config.toml
arch = "uvit"
model = "class-conditioned image flow-matching model"
dataset = "rendered dice on a table"
train_examples = 72500
image_size = 64
horizontal_flip = true
conditioning = "class"
objective = "flow_matching"
cond_dim = 128
targets = ["dice"]
num_classes = 3
cond_dropout = 0.1
logit_normal_time = false
norm = "layernorm"
norm_position = "pre"
hidden_act = "quick_gelu"
mlp_ratio = 6
head_dim = 16
fused_qkv = true
qk_norm = false
layer_scale_init = 0.1
parallel_block = false
inner_norm = false
moe = "soft"
num_experts = 4
moe_every = 2
expert_mlp_ratio = 0.5
slots_per_expert = 2
shared_expert = false
patch_size = [8, 8]
layers = 16
width = 256
positions = "rope"
residual_init = "scaled_by_depth"
optimizer = "adamw"
learning_rate = 0.0018
beta1 = 0.9
beta2 = 0.99
eps = 1e-08
ema_decay = 0.995
max_steps = 7900
batch_size = 64
epochs = 7.0
lr_schedule = "cosine"
final_lr_fraction = 0
warmup_steps = 390
weight_decay = 0.1
Rows from block 7 of a small class-conditioned image flow-matching model, named by matrix and row number. Rows with one number within an expert belong to one neuron, the router's apart. Each number is 200 + 30 x the weight over its row's rms, rounded and kept within 0 to 999. All counts start at 0.
Before each expert's rows are labels from the 100 images, of 14976 (inputs lightly noised), where the router gives the expert most weight on average: "top examples" is what is common among them. Only what is clearly more common there than usual is listed. The data: rendered dice on a table. In brackets: how many of the 100.
# router: slot weights (model.blocks.7.mlp.router.weight, 8x256), inputs 0-127
# up: expert up (model.blocks.7.mlp.up, 4x128x256), inputs 0-127
# down: expert down (model.blocks.7.mlp.down, 4x256x128, transposed), outputs 0-127

# expert 2
top examples: dice: three (81); six on top (79); black die (56)
router.4,190,149,213,199,236,229,199,187,199,157,202,169,239,235,226,203,212,193,230,206,277,218,218,227,142,196,222,124,261,159,173,216,178,212,171,206,179,259,161,202,241,219,180,227,202,212,206,206,118,221,209,195,148,196,183,188,228,225,196,268,198,202,183,261,243,175,144,172,201,197,249,227,218,237,178,219,178,181,209,248,170,219,225,211,240,218,237,239,221,256,153,233,213,207,195,182,182,174,182,216,180,234,168,218,263,193,248,199,220,146,224,227,221,187,224,185,204,169,236,234,168,231,210,242,185,216,207,170
router.5,148,227,213,208,236,159,240,214,208,147,155,258,231,218,222,194,219,222,159,202,144,218,220,155,180,239,217,107,193,170,186,144,249,203,253,226,194,190,181,210,226,258,202,182,223,268,210,143,225,208,241,222,177,199,228,232,171,181,165,168,221,230,214,145,188,186,170,219,158,243,242,183,215,219,195,224,211,164,239,197,180,207,204,212,153,324,175,180,187,143,179,175,197,226,209,235,191,164,227,194,176,186,199,195,216,139,206,222,202,194,152,228,173,188,218,177,225,213,217,201,174,160,257,213,214,192,203,220
up.0,189,209,230,177,210,211,193,176,137,194,216,273,166,227,199,258,243,173,261,191,151,233,179,233,141,229,195,175,210,196,153,135,182,182,248,198,198,234,136,176,263,189,216,185,204,187,201,239,211,237,170,234,151,204,172,179,225,183,136,193,225,175,166,205,126,186,144,184,198,237,203,253,199,202,215,144,196,246,192,212,183,224,178,210,229,180,232,182,238,230,299,220,188,188,195,264,183,207,230,154,162,149,181,219,157,204,237,197,197,129,159,155,237,193,211,159,166,172,226,193,196,188,193,187,148,135,217,207
down.0,178,197,213,198,205,188,216,208,185,238,136,212,261,188,212,171,210,157,182,127,224,219,224,206,205,250,239,173,199,206,189,144,199,178,114,173,200,143,211,146,152,249,162,208,226,225,167,240,228,221,173,219,186,195,224,200,194,179,162,172,204,219,218,195,220,202,214,148,167,213,210,172,223,209,242,237,241,199,197,194,140,177,136,197,163,164,253,243,209,186,113,185,170,184,236,174,167,186,188,212,164,226,196,221,244,234,195,184,258,216,183,197,166,184,218,203,202,246,203,229,211,148,223,163,184,204,243,201
up.1,215,226,231,193,195,223,242,147,166,185,205,273,187,192,222,254,220,178,258,230,176,224,152,240,162,191,170,226,183,216,165,173,210,233,266,169,189,181,173,243,226,200,223,147,211,240,251,239,241,240,206,215,220,179,202,175,196,154,148,211,231,214,178,167,153,190,163,236,252,230,233,236,151,196,185,192,225,206,183,203,224,263,176,217,188,245,212,195,232,205,220,164,221,221,152,217,243,212,215,209,138,165,216,159,170,148,202,164,205,196,211,220,263,221,202,196,207,157,163,124,247,200,222,202,185,200,175,207
down.1,152,191,242,227,173,170,213,232,224,190,189,181,178,185,189,206,206,198,220,144,204,208,238,228,195,188,171,175,201,176,180,177,211,202,220,203,160,195,178,165,208,209,246,187,219,213,170,237,133,235,162,205,176,217,174,189,190,207,216,194,217,225,249,214,235,138,166,166,190,186,165,240,221,175,231,240,179,227,186,223,171,217,182,183,254,221,257,243,171,186,126,132,190,236,237,155,179,151,163,188,179,123,236,209,215,175,214,227,191,232,215,132,189,200,194,162,198,192,176,198,210,224,183,160,183,172,204,173

# expert 1
top examples: dice: one (98); total: 1 (31); total: 2 (25)
router.2,163,213,206,209,175,201,182,161,250,198,169,168,162,177,167,205,194,201,209,238,194,204,200,167,216,189,202,242,201,231,134,165,197,214,261,182,200,168,253,220,208,227,183,156,161,189,253,211,203,210,202,177,233,200,282,204,284,204,181,191,150,241,179,199,243,194,236,176,194,183,240,230,167,222,174,186,264,190,155,153,225,171,234,196,225,165,182,242,209,205,188,182,191,248,247,201,178,235,262,204,182,239,222,166,194,208,187,158,171,191,163,179,241,209,159,211,169,208,177,182,269,202,186,149,208,225,181,219
router.3,169,221,144,199,170,167,191,218,262,213,133,204,167,180,173,196,191,184,156,196,188,162,185,191,211,179,230,234,190,203,169,200,183,218,195,201,271,172,237,205,196,226,207,173,181,170,223,193,210,209,204,186,262,169,273,180,254,205,199,200,162,226,157,182,230,146,258,218,191,217,200,195,166,187,198,236,249,181,186,174,191,147,199,193,202,184,221,232,149,187,192,177,199,236,269,209,185,200,216,113,232,200,220,194,191,210,168,169,201,239,190,206,197,192,154,195,193,257,197,213,260,175,203,157,169,199,218,210
up.0,231,208,212,215,209,242,179,228,219,160,205,191,204,228,217,203,168,225,215,229,210,236,219,216,189,222,184,230,207,154,280,232,148,201,197,232,206,195,191,186,174,183,152,174,200,160,185,184,247,197,126,257,195,264,167,204,172,194,131,159,233,220,181,213,223,233,159,169,217,214,215,190,215,228,240,188,184,197,235,219,143,227,245,179,250,170,203,162,209,208,160,185,221,165,206,173,178,176,200,271,242,193,201,200,186,191,235,202,227,133,199,237,233,244,258,183,148,147,216,223,216,258,235,232,225,229,245,219
down.0,237,213,178,146,185,169,234,233,189,189,172,192,177,197,213,183,225,201,222,216,231,230,222,202,193,200,203,211,160,180,203,211,176,222,223,234,187,179,244,211,172,186,156,159,176,189,149,252,224,203,190,210,204,228,181,238,191,207,239,163,182,274,233,239,170,201,240,204,221,200,192,214,187,242,226,269,243,190,180,215,210,195,194,174,238,193,220,223,220,230,173,267,169,190,185,221,209,129,214,230,235,212,206,215,206,242,183,233,222,194,257,170,246,215,166,237,199,197,183,199,242,207,233,202,192,200,190,216
up.1,209,224,207,193,209,207,227,227,175,180,175,206,222,199,201,195,246,167,194,198,190,217,183,260,181,178,201,181,231,197,258,230,189,187,188,247,175,200,180,141,184,173,164,190,229,158,187,193,185,166,283,247,175,228,156,224,191,176,154,145,227,215,190,205,242,224,161,170,236,145,214,157,195,217,224,195,180,204,171,255,205,211,143,164,206,236,213,218,213,182,201,226,208,225,175,213,198,190,214,279,204,253,190,231,167,191,201,230,182,159,218,237,265,218,175,194,140,194,199,173,219,269,187,240,219,184,165,154
down.1,220,207,172,153,178,200,204,213,173,203,168,167,214,202,165,201,196,186,193,192,233,206,230,228,188,131,212,188,204,199,235,268,189,210,222,229,169,224,204,161,173,204,190,151,204,161,171,197,188,162,209,196,197,238,174,225,183,174,189,200,206,214,190,206,193,206,179,151,229,190,212,169,203,203,220,235,219,195,192,233,197,190,187,188,187,214,228,251,230,187,181,273,160,210,208,188,186,129,223,244,219,215,224,212,177,218,204,218,204,223,224,219,251,181,165,197,217,190,196,162,192,252,183,201,210,221,163,163

# expert 0
top examples: dice: three (90); six on top (65); red die (49); yellow die (39)
router.0,193,186,191,192,263,193,244,242,211,168,169,230,179,148,190,263,192,218,168,227,162,161,241,219,181,231,183,197,212,207,224,171,204,158,237,173,198,225,208,165,233,239,149,145,252,211,212,220,172,226,289,204,157,199,169,194,243,245,182,214,149,215,226,161,193,174,197,221,234,196,195,225,178,157,167,167,234,158,210,251,200,236,215,194,193,225,188,239,181,190,237,183,214,238,148,188,218,260,202,201,186,174,162,248,197,183,145,187,203,208,189,198,187,241,201,213,209,256,213,183,212,189,163,214,214,205,191,221
router.1,227,202,153,219,209,190,195,230,202,218,223,231,162,197,163,203,230,206,160,192,174,177,219,211,185,194,198,158,215,226,259,170,204,174,227,189,218,252,213,182,171,253,148,222,253,219,190,203,229,211,253,209,145,211,167,194,186,257,124,196,168,228,252,237,169,128,205,214,195,270,214,200,231,201,203,172,222,148,162,191,271,190,200,187,187,199,187,193,170,148,208,228,159,231,202,176,260,254,232,201,213,242,142,265,186,210,215,186,200,198,183,234,208,210,253,208,171,228,200,226,207,161,202,194,187,215,180,202
up.0,250,199,223,177,224,242,213,229,200,232,196,216,223,235,229,203,196,183,197,182,155,220,192,259,137,215,185,139,239,219,203,166,156,243,179,225,202,297,164,133,195,173,175,197,193,196,219,197,222,202,251,188,204,217,195,194,208,186,173,187,219,232,198,198,246,180,174,187,179,192,194,214,197,196,180,224,202,204,222,275,208,209,214,244,246,244,238,170,217,221,205,193,218,218,196,185,234,187,198,216,236,176,186,183,133,235,277,228,150,157,211,229,205,239,177,228,149,167,186,166,180,227,201,206,179,242,158,129
down.0,262,235,194,216,178,259,213,252,178,161,221,199,161,188,211,208,174,155,199,151,237,248,181,247,213,201,155,190,239,158,188,192,186,161,208,227,167,239,132,174,198,177,223,227,208,205,229,192,148,189,207,187,195,166,223,223,196,185,260,166,259,223,188,200,194,193,220,195,200,152,167,196,204,202,265,210,221,232,181,213,226,240,199,219,249,236,319,180,174,201,174,233,188,176,217,180,189,162,205,191,198,141,204,178,153,238,231,200,209,163,194,209,221,205,205,204,212,198,209,183,182,220,182,134,175,216,192,169
up.1,206,243,209,201,207,183,211,174,221,205,200,191,176,245,182,177,189,218,215,199,219,199,226,187,98,224,200,153,236,223,166,215,151,244,175,195,226,357,227,170,189,177,205,171,175,172,192,161,230,187,215,225,221,263,206,205,217,188,194,199,213,209,204,189,211,202,214,148,237,193,199,178,183,175,235,250,194,199,235,232,231,205,196,197,180,199,144,182,192,153,205,248,196,188,190,177,236,195,227,197,233,204,256,214,153,229,182,183,184,187,210,219,172,238,191,264,166,197,144,171,187,256,228,217,208,233,221,215
down.1,236,169,174,209,192,237,166,207,191,186,240,220,184,192,276,171,181,196,235,213,219,205,202,188,182,248,194,184,223,191,185,215,210,185,228,217,214,181,174,231,179,223,203,259,155,217,174,138,162,236,223,198,169,183,220,164,200,209,218,185,216,236,200,187,155,155,252,220,151,163,178,254,185,179,156,141,204,183,219,173,260,205,246,233,172,193,234,177,212,174,227,209,236,285,214,264,207,184,254,140,189,164,200,178,211,169,246,193,257,179,206,270,209,189,213,182,200,189,180,195,160,225,250,116,168,149,231,231

# expert 3
top examples: black die (88); dice: three (86); six on top (64); white die (34)
router.6,218,184,227,202,223,216,168,225,197,234,180,231,198,165,205,193,142,172,216,191,169,191,186,174,288,205,233,206,180,190,239,184,186,201,180,216,173,147,180,158,186,224,123,191,199,219,200,212,242,205,199,163,247,213,160,216,160,142,188,178,239,278,244,208,172,209,173,141,183,196,181,237,208,199,210,214,225,181,219,240,192,189,206,222,162,206,213,166,200,210,244,205,183,193,198,244,220,248,156,222,193,201,264,153,192,180,194,243,205,186,209,245,208,256,149,199,207,182,211,187,234,180,151,169,196,175,215,202
router.7,171,210,181,223,220,182,163,158,181,162,196,224,195,168,175,200,256,196,215,199,204,169,240,188,271,202,280,222,182,223,204,242,237,240,195,157,154,150,219,188,272,259,187,209,228,215,163,153,221,202,193,207,177,170,156,262,208,182,167,214,255,245,249,242,179,221,148,196,185,181,194,210,226,220,235,144,190,169,192,201,243,158,215,170,202,173,174,229,153,223,204,202,173,212,152,215,209,182,227,193,222,200,248,205,199,193,156,252,213,176,172,221,195,204,159,220,179,164,154,235,194,194,168,178,208,203,203,198
up.0,174,226,198,238,229,201,185,177,152,195,245,223,161,192,153,208,230,266,194,190,186,211,208,177,252,179,206,229,161,138,220,174,234,217,240,192,193,104,198,186,207,178,199,148,209,192,211,187,195,243,154,213,198,176,173,222,213,203,162,223,227,231,241,135,218,200,164,186,214,226,221,198,192,205,186,189,179,184,188,189,223,195,202,190,165,170,177,168,216,181,228,175,252,208,150,227,207,172,222,277,220,170,184,226,172,159,117,246,220,166,202,211,250,206,203,218,159,163,234,216,189,232,244,231,220,207,198,241
down.0,242,149,267,269,181,168,196,135,257,206,176,217,175,245,118,205,203,201,147,195,195,214,233,235,197,197,214,193,216,214,147,189,229,217,207,197,216,223,256,154,185,237,189,184,199,216,197,212,196,214,208,154,204,179,237,191,243,230,217,186,181,174,195,219,198,214,219,199,214,276,210,231,200,209,126,184,212,195,194,155,217,151,189,165,217,194,163,263,191,173,182,197,226,219,221,187,184,196,233,168,195,173,195,189,209,195,196,228,196,204,225,166,196,195,187,225,144,307,220,211,229,171,232,180,206,243,224,210
up.1,180,233,228,246,226,255,187,205,157,202,263,221,209,213,228,228,217,208,179,185,141,222,210,195,212,187,136,212,179,104,198,194,181,223,270,203,187,164,197,214,163,149,209,174,166,238,228,275,185,231,189,181,241,171,208,218,168,222,192,221,194,225,222,184,201,216,114,215,232,209,190,198,185,222,226,221,232,209,224,217,217,196,218,251,221,161,193,192,222,210,181,184,236,221,206,176,221,163,231,212,255,167,211,119,218,155,204,241,201,161,229,211,202,241,209,163,203,142,213,165,184,247,226,237,217,214,186,270
down.1,214,190,265,208,214,228,229,223,240,177,227,184,150,199,164,241,218,219,191,270,210,237,155,214,200,186,222,198,178,180,225,220,159,161,184,189,216,235,211,205,149,157,200,204,175,215,204,258,239,141,194,216,248,160,209,166,185,232,197,200,241,194,197,194,247,186,169,170,231,197,191,192,263,232,192,188,258,230,249,218,167,240,169,181,177,216,220,231,155,165,192,191,186,221,224,173,172,190,188,218,197,140,202,253,172,216,185,206,162,192,180,173,193,184,160,218,181,232,206,128,237,249,156,223,209,252,189,174